{
  "model": "image classifier",
  "dataset": "rendered landscapes of hills, water and sky",
  "train_examples": 72500,
  "image_size": 32,
  "crop_scale_min": 1,
  "horizontal_flip": true,
  "cutout": 0.25,
  "targets": ["water"],
  "num_classes": 2,
  "arch": "mlp_mixer",
  "norm": "rmsnorm",
  "norm_position": "pre",
  "activation": "gelu",
  "mlp_ratio": 4,
  "parallel_block": false,
  "inner_norm": false,
  "patch_size": [4, 4],
  "conv_stem": true,
  "layers": 8,
  "width": 256,
  "loss": "cross_entropy",
  "init": "trunc_normal_002",
  "residual_init": "zero_last",
  "optimizer": "adamw",
  "lr": 0.0014,
  "beta1": 0.8,
  "beta2": 0.999,
  "eps": 1e-06,
  "steps": 25000,
  "batch_size": 256,
  "epochs": 88.3,
  "lr_schedule": "cosine",
  "final_lr_fraction": 0,
  "warmup_steps": 1250,
  "weight_decay": 0.3
}
Rows from block 4 of a small image classifier, named by matrix and row number. Rows with one number belong to one neuron. Each number is 128 + 24 x the weight over its row's rms, rounded and kept within 0 to 255. All counts start at 0.
After each neuron's rows are labels from the 100 images, of 14848, where the neuron reaches its highest value: "strongest on" is what is common among them; "peak on" is the class under the peak. Only what is clearly more common there than usual is listed. The data: rendered landscapes of hills, water and sky. In brackets: how many of the 100.
# fc1: MLP up (model.blocks.4.mlp.fc1.weight, 1024x256), inputs 86-171
# fc2: MLP down (model.blocks.4.mlp.fc2.weight, 256x1024, transposed), outputs 86-171

fc1.67 [141 104  80 125 101 142 109 124 116 115 114 115 104 107 131 120 123 174 125 106 161 153 114 126 140 154 157 158 134 112 127 127 111 111  65 112  96 140 131  74 122 104 142  96 109 135  91 114 136  91 127  91 110 165 134 126 116 149 128 115 175 133 126 105 109 126  94 106  95 173 105 153 137 129 151 148 133 139 124 118 161 111 107 125  71 200]
fc2.67 [134 126 101 119 170 126 121 118 127 162 169 144 131 111 106 111  62 115 106 166 122 102 109 128  90 114  92 121 142 103 143 128 151 114 166 109 129 106 146  81 151  96 120 130 115  74 134 122 173 142 136 172 118  96 125 110 174 117 117 102 104 126 133 134 133 137 140 145 115 108 160 112  91 107 130 125  84  69 127 120 182 160 147 152 126 126]
strongest on: night (62); purple alien crags (39)
peak on: steep ground (36); water (27)

fc1.318 [114 134 131  96 145 149 156 130 142 113 111 149 140 122 152 115 128 128  99 110  93 123 145 134 138 156 130 127 111 112 146 130 104 143 124 156 135 144 111 129  63 148 126 128 124 148 166 122  90 130 117 144 122 156 102 119  99 125 137  99 148 120 113 128 171  88 109 182 130  91  97 124  88 127 144 154 137 133 126  94 104 152 139 116  61 108]
fc2.318 [120 146 127 168 131 128 128 141 128 145 107 126 130 128 129 142 134 153 170 146 114 142  99 153 125  88 138 156 158 144 116 145 175 124 172 182 122  98 125 112 144 111 125 142 122 117 144 143 128 120 123 139 129 117 171 134 153 169 136  93  91 126 137 122  87 150 136 116 158 127 139 166 149 106 103 142 145  98 142 164 157 116 126 137 135 129]
strongest on: purple alien crags (44)
peak on: steep ground (43)

fc1.387 [145 102  94 106 133 123 137 131 156 122  94 130 111 121  91 129 126 101  95 128 148 149  95 159 127 145 152 112  96 124 142  90  99 119 103 131 173 108 112 118 161 107 120 140 141  76 135 155 123 134 119 142 103 101 120 105 130  91 114 133 129 106 131  97 162 112  92  91  98 138 142 122 120 126 124 155 104 114 112 144 141  92 100 110 117 163]
fc2.387 [139 159 127 137 112 127 126 151 130 114 157 139 105 140 154 126 164 151 167 156 155 143 151 118 134 131 147 147 148 119 120 139 146 173 136 154 164 160 166 120 105 139 134 115 141 184 132 128 143 140 173 148 128 151 113 140 145 146 111 172 163 141  59 153 147 159 164 162 143 148 139 132 158 156 138 130 153 116 145 156 169 132 154 158 173 123]
strongest on: snowy peaks (52)
peak on: steep ground (44)

fc1.107 [146 116 131 119 146 113 178 132 148 150 150 172 136 130 158 121 124 112 104 126 122  96 170 141 158 129 116 105 128 122 177 130 122 151 125 168 116 131 128 115  93 154 101 112  96 154 113  97  90 145 114 153 138 130 161 158  99 140 133  84 173 148 137 102 172 119 139 177 118 120 118 149 153 126 130 177 130 166 156 116 121 173 183 136 112 106]
fc2.107 [135 143 133 137  84 167 134 154  93  99  73 119 130 120 108 167 106 123 184 137 111 166  87 127 129  99 136 146 151 130  80 148 119 148 137 137 108  97  90 107 109 103 148 117  85 125 133 156 159  81 123  97 144 153 127 102 142 117 135 131 132  97 137 108 106  98 140 101 200 150 125  85 134 111 119  74 160  90 148 102 133 113  81  80 136 121]
strongest on: snowy peaks (43)
peak on: steep ground (42)

fc1.246 [140 151 139 110 143 152 140 151 106 172 111 180 135 125 120 104 130 121 111 140 117 111 114 120 171 137 121 116 146 119 170 126 154 137 150 122 101 105 112 129 122 111 150 127 164 126 104 155 110 181 118 155 109 128 178 120 102 148 116  91  99 123 156 147 176 151  93 123 122 120 147 120 112 129 116 120 133 148 131 106 141 167 132 116 157 139]
fc2.246 [122 143 141 135 110 132 133 143 153 134 127  93 105  96 153 168 121 144 147 125 164 124  92 144 147 105 145 143 134 128  98 140 137 171  95 147 132 146 114 108 102 158 112 120 101 137 153 121 145  92 116 131 128 171  87 104 134 127 178 150 121 123 136 181 116 132 136 125 167  98  74  88 139 105 141 120 155 126 148 131 144  91 134 129 105  82]
strongest on: night (97); purple alien crags (41); dark volcanic rock (32)
peak on: sky (92)

fc1.337 [142 116 111 126 145 103 144 131 134 187 133 176 139 161 133 136 128  89 123 122 106  80 154 166 152 119 125 111 158 127 165 121 154 162 162 149  94 141 121 138 121 130 120 128 137 137 136  97  71 196 115 166 157 101 145 166  80 120 104  80 154 158 151 129 132 146 130 153 135 112 177 189 132 128 124 156 135 141 143 120 124 190 169 126 171 132]
fc2.337 [145 149 171 132  89 152 143 135 128  76  93 111 118 117 117 189 120 124 174 130 131 131 115 106 132 135 129 149 102 139  96 152  74 144 126 121 127 114 104 122 121 108 120 120  68 171 104 163 158  88 106 105 134 168 110  91 143 108 166 170 163  88 100 121 128 103 120 113 182 140 104  43 126 105 132  83 142 126 150  93 113 114  75  92 117  95]
strongest on: purple alien crags (35)
peak on: steep ground (37)

fc1.85 [123 128 152 120 130 136 159 147 150 154 114 167 141 133 137 111 135  85 103 155  84 130 125 108 193 148 185 117 135 134 147 153 119 139 167 136 141 150 102 141  92 142 100 143 134 115 147 150 139 118 132 139 175 125 121 155 118 165 137  97 116 106 145 143 171 134 146 166 122 114 113 102 113 128 124 150 121 160 129 138 129 180 149  80 175 118]
fc2.85 [124 136 189 137  83 106 112 130 125 118  93 129 111 123 112 148 147 133 188 144 140 140 133 118  80  75  87 152 125 166 122 123 139 164 106 136 101 103 158 127 143 136 118 153 106 171  98 124 110 112 116 151 108 158 144  87 138 130 131 132 170  96 152 122 115 126 127 161 191 140 136 109 138  70 136 105 180 104 160 110 143 121 102 116  64 100]
strongest on: night (93); purple alien crags (34)
peak on: sky (86)

fc1.458 [144 127 121 118 168 129 166 147 124 176 152 139 125 163  93 133 129 108 136 131 135  96 141 195 162 140  86 121 170 124 157 110 146 157 118 167  53 147 137 145 138 127 114 130 132 142  72  96  62 194 119 164 157 135 136 126 101 162 103 110 170 157 157 129 144 118 122 171 118 119 133 163 117 131 128 156 122 140 146 102  76 173 168 118 132 140]
fc2.458 [138 129 151 141  89 134 108 112 122  89  80 150 124  92 160 166 115 139 137 102 136 144 126  81 123 136 160 153  76 135 100 132  92 117 127 129 137 112 126 147 118 112 131 115  67 163 124 147 192  79 106 116  96 131 126 110 147 118 172 143 157  94 120 116 151 102 136 105 161 154 110  89 159 127 149 126 106  94 103  97 107 157  87  98 144  82]
strongest on: sunset (53)
peak on: water (35)

fc1.10 [136 129 142 131 122  96  96 158 133 132  96 114 133  93 125 111 131 110 142 134 131 150 109  76 126 140 136 122 108 144 104 141 130 130 123 100 140 138 123 157 149 101 131 127 122  65 167 151 142  99 170 116 143 139 137 128 160 114 115 151  74 141 155 143 147 151 121 103 120 137 146  60 135 128 146  89 115 117 147 169 110 116  81 119 170 123]
fc2.10 [126 142 148 135 122 136 131  93 132 124 139 136 120 150 104 128 157 142 107 145 165 106 159 111 107 105 103 145 122 116 159  90 110 125 125 135 139 144 153 147 121 158 123 156 161 181  98 131 121 155 110 139  65  90 109 134 105 140 120 113 165 107 140 133 122 121 137 164 152 110 127 153 112 110 135 147 144 117  76  60 145 151 155 125 107 138]
strongest on: sunset (56)
peak on: water (49)

fc1.163 [129  87  94 117 169 131  95 174 143 113  90 111 133  97 140 120 131 125 113 123 150 124 106 134 111 179 144 132  86 126 161 135 111 151 164 109 121 139 125 132 145 109 145 140 120 103 142 139 101 121 117 104  87 153 118 133 147 130 140 155 122 128 145 135 123 150  74 148  98  80 126 101  94 128 173 137 136 145 104  94 117  71  97  94 118 136]
fc2.163 [117 170 149 130 133 120 137 107 127 163 185 146 131 120 141 119 141 114 123 126 113 118 131 113 104 105 116 142 155 177 116  95 133 142 118 166 135 125 146  95 142 122  98 116 131 121 119  98 164 106 134 172 175 129 158 131  87 139 131 103 110 130 128 126 135 107 147 179 124 163 104 123 142 101 121 112  83  59 129 126 198 217 148 161 111  91]
strongest on: night (59)
peak on: water (26)

fc1.186 [131 142 115 128 136 139 198 130 111 146 103 125 115 137 118 108 133 108 132 156  94 150 122 144 150 118 103 115 103 129 129 114 114 124 105  88 142 121 129  84 146 139 134 125 116 143 106 102  93 127 155 163 113 127 161 100 103 149 147 105 135 144 147 105 149 103 156  90 128 145 167 132 148 130 151 147 134 124 124 132 184 152 187 118  81 149]
fc2.186 [136 101 118 120  86 118 119 148 113 143 170 132 137 115 130 132  71 134 121 113  96 142 103 114 135 118 166 153 140  67 107 151 118 194  86 144 154 117 135 127 103 129 120 125 140 125 145 143 134 135 119 108 112 104 102 133 117 159 136 164 156 105  87 171 126 105 124 114 142 135  59 143 109 114 144 135 178 112  76 112 154 135 100 140 172 129]
strongest on: noon (53)
peak on: water (27)

fc1.64 [138  73 101 150 141 139  81 141 140 133 124 105 119 142 124 100 126  76 126 136 126 160 127 142 144 145 136 151 105 131 145 122  91 135 125 120 124 153  79 125 111  98 148 123 115 120  68 108 132 106 115 139 117 157 131 139 159 152  75 134 163 128 134 117 124 159 157 141 116 149 113 127 140 127 164 154 136 124 112 138  83 102 119 118 153 159]
fc2.64 [141 196 141 102 113  88 135 101  97 162 108 180 119  86 141 122 143 146 148 132 100 128  98  87 126 127 127 150 125 125 114  95 143 137 126 130 156 111 192 106 130 132 115 102 106 135 146 154 152 123 123 151 133 120 114  99 126 151 147 100 138 118 136 121 119  90 106 153 109 138 155 136 150 136 105  94 111  78 129 111 151 160 133 105  80 119]
strongest on: water (81)
peak on: water (66)

fc1.417 [158 144 140 117 117 129 141 163 129 117 119 128 127 119 119 137 129 139 116 129 154 138 118 137 123 150 104 115 132 121 142 131 138 145 113 106  82 126 144 109 145  78 125 158 118 125 116 160  92 134 139 124  74 126 103 161 112 151 156 110 116  58 148 134 112 122  83 155  89 137 122 164 142 128 133 152 120 159 125  90 147 100 124  93 138 139]
fc2.417 [129  95 143 116 159  95 120 145 175 113 112  97 128 101 108 140 114  89 126 116 140 113 123 149  92 125 115 104 138 199 114 127 143 130 154 100 113 152  88 102 129 108 136 120 131  95 103  76 139  91 111 130 168 116 145 106 115 106 113 127  83 130 130 125 122 117 176 178 138 106 105  87 143  97 154 141 113  75 126 128 164 158 153  95  94 122]
strongest on: sunset (55)
peak on: sky (83)

fc1.231 [114  76 106 131 154 156  90 158 112 113  91 122 107  94 130 102 129  92 132 123 113 151 105 120 121 162 178 136 106 132 130 147  79 130 136 114 123 154  88 146 121 107 129 127 118  98 130 141 184  94 141 112 113 161 110 130 161 140 110 155 137 121 145 127 122 146 124 139 115 125 108 100  99 128 168 148 140 126 104 124  77  91  69 102 149 130]
fc2.231 [142 179 126 110 119  74 137  84 123 149 139 158 123 136 134  99 172 126 119 139  93 119 151 102 118 105  72 146 127 145 146  84 145 142 112 153 151 112 179 113 127 152 112 117 161 115 109 128  91 145 114 166 124 108 143 117 104 128 120 101 140 126 138 157 141 124 141 151 102 142 133 148 153 127 130 103 124 102 133 108 199 166 160 141  64 114]
strongest on: water (72)
peak on: water (54)

fc1.601 [142 138 164  89 172 130 154 151 139 144 118 162 122 136 117 126 129 149  98 125 135 106 136 135 158 134  88 113 135 116 157 117  97 166 143 150  98 136 137 151 134 110 120 119 113 143 118 136  77 174 118 149  80 126 168 113 113 126 137 109 135 169 146 125 183 135 100 146 138  99 137 132 115 127 130 152 143 125 142  78  84 139 122 129 126  97]
fc2.601 [125 153 106 135 122 158 132 144 127 138 107 115 124 110 130 171 149 143 165 130 151 146  82 160 118 142 156 144 141 137  89 154 156 156 109 174 158  90  89  86  81 113 141 114 118 112 151 119 175  94 120 122 137 122 137 135 129 125 160 110  96 109 138 168 114  92 139 121 169 131  89 127 122 141 110 133 117 116 116 131 155 120 111 112 152 123]
strongest on: purple alien crags (58)
peak on: steep ground (59)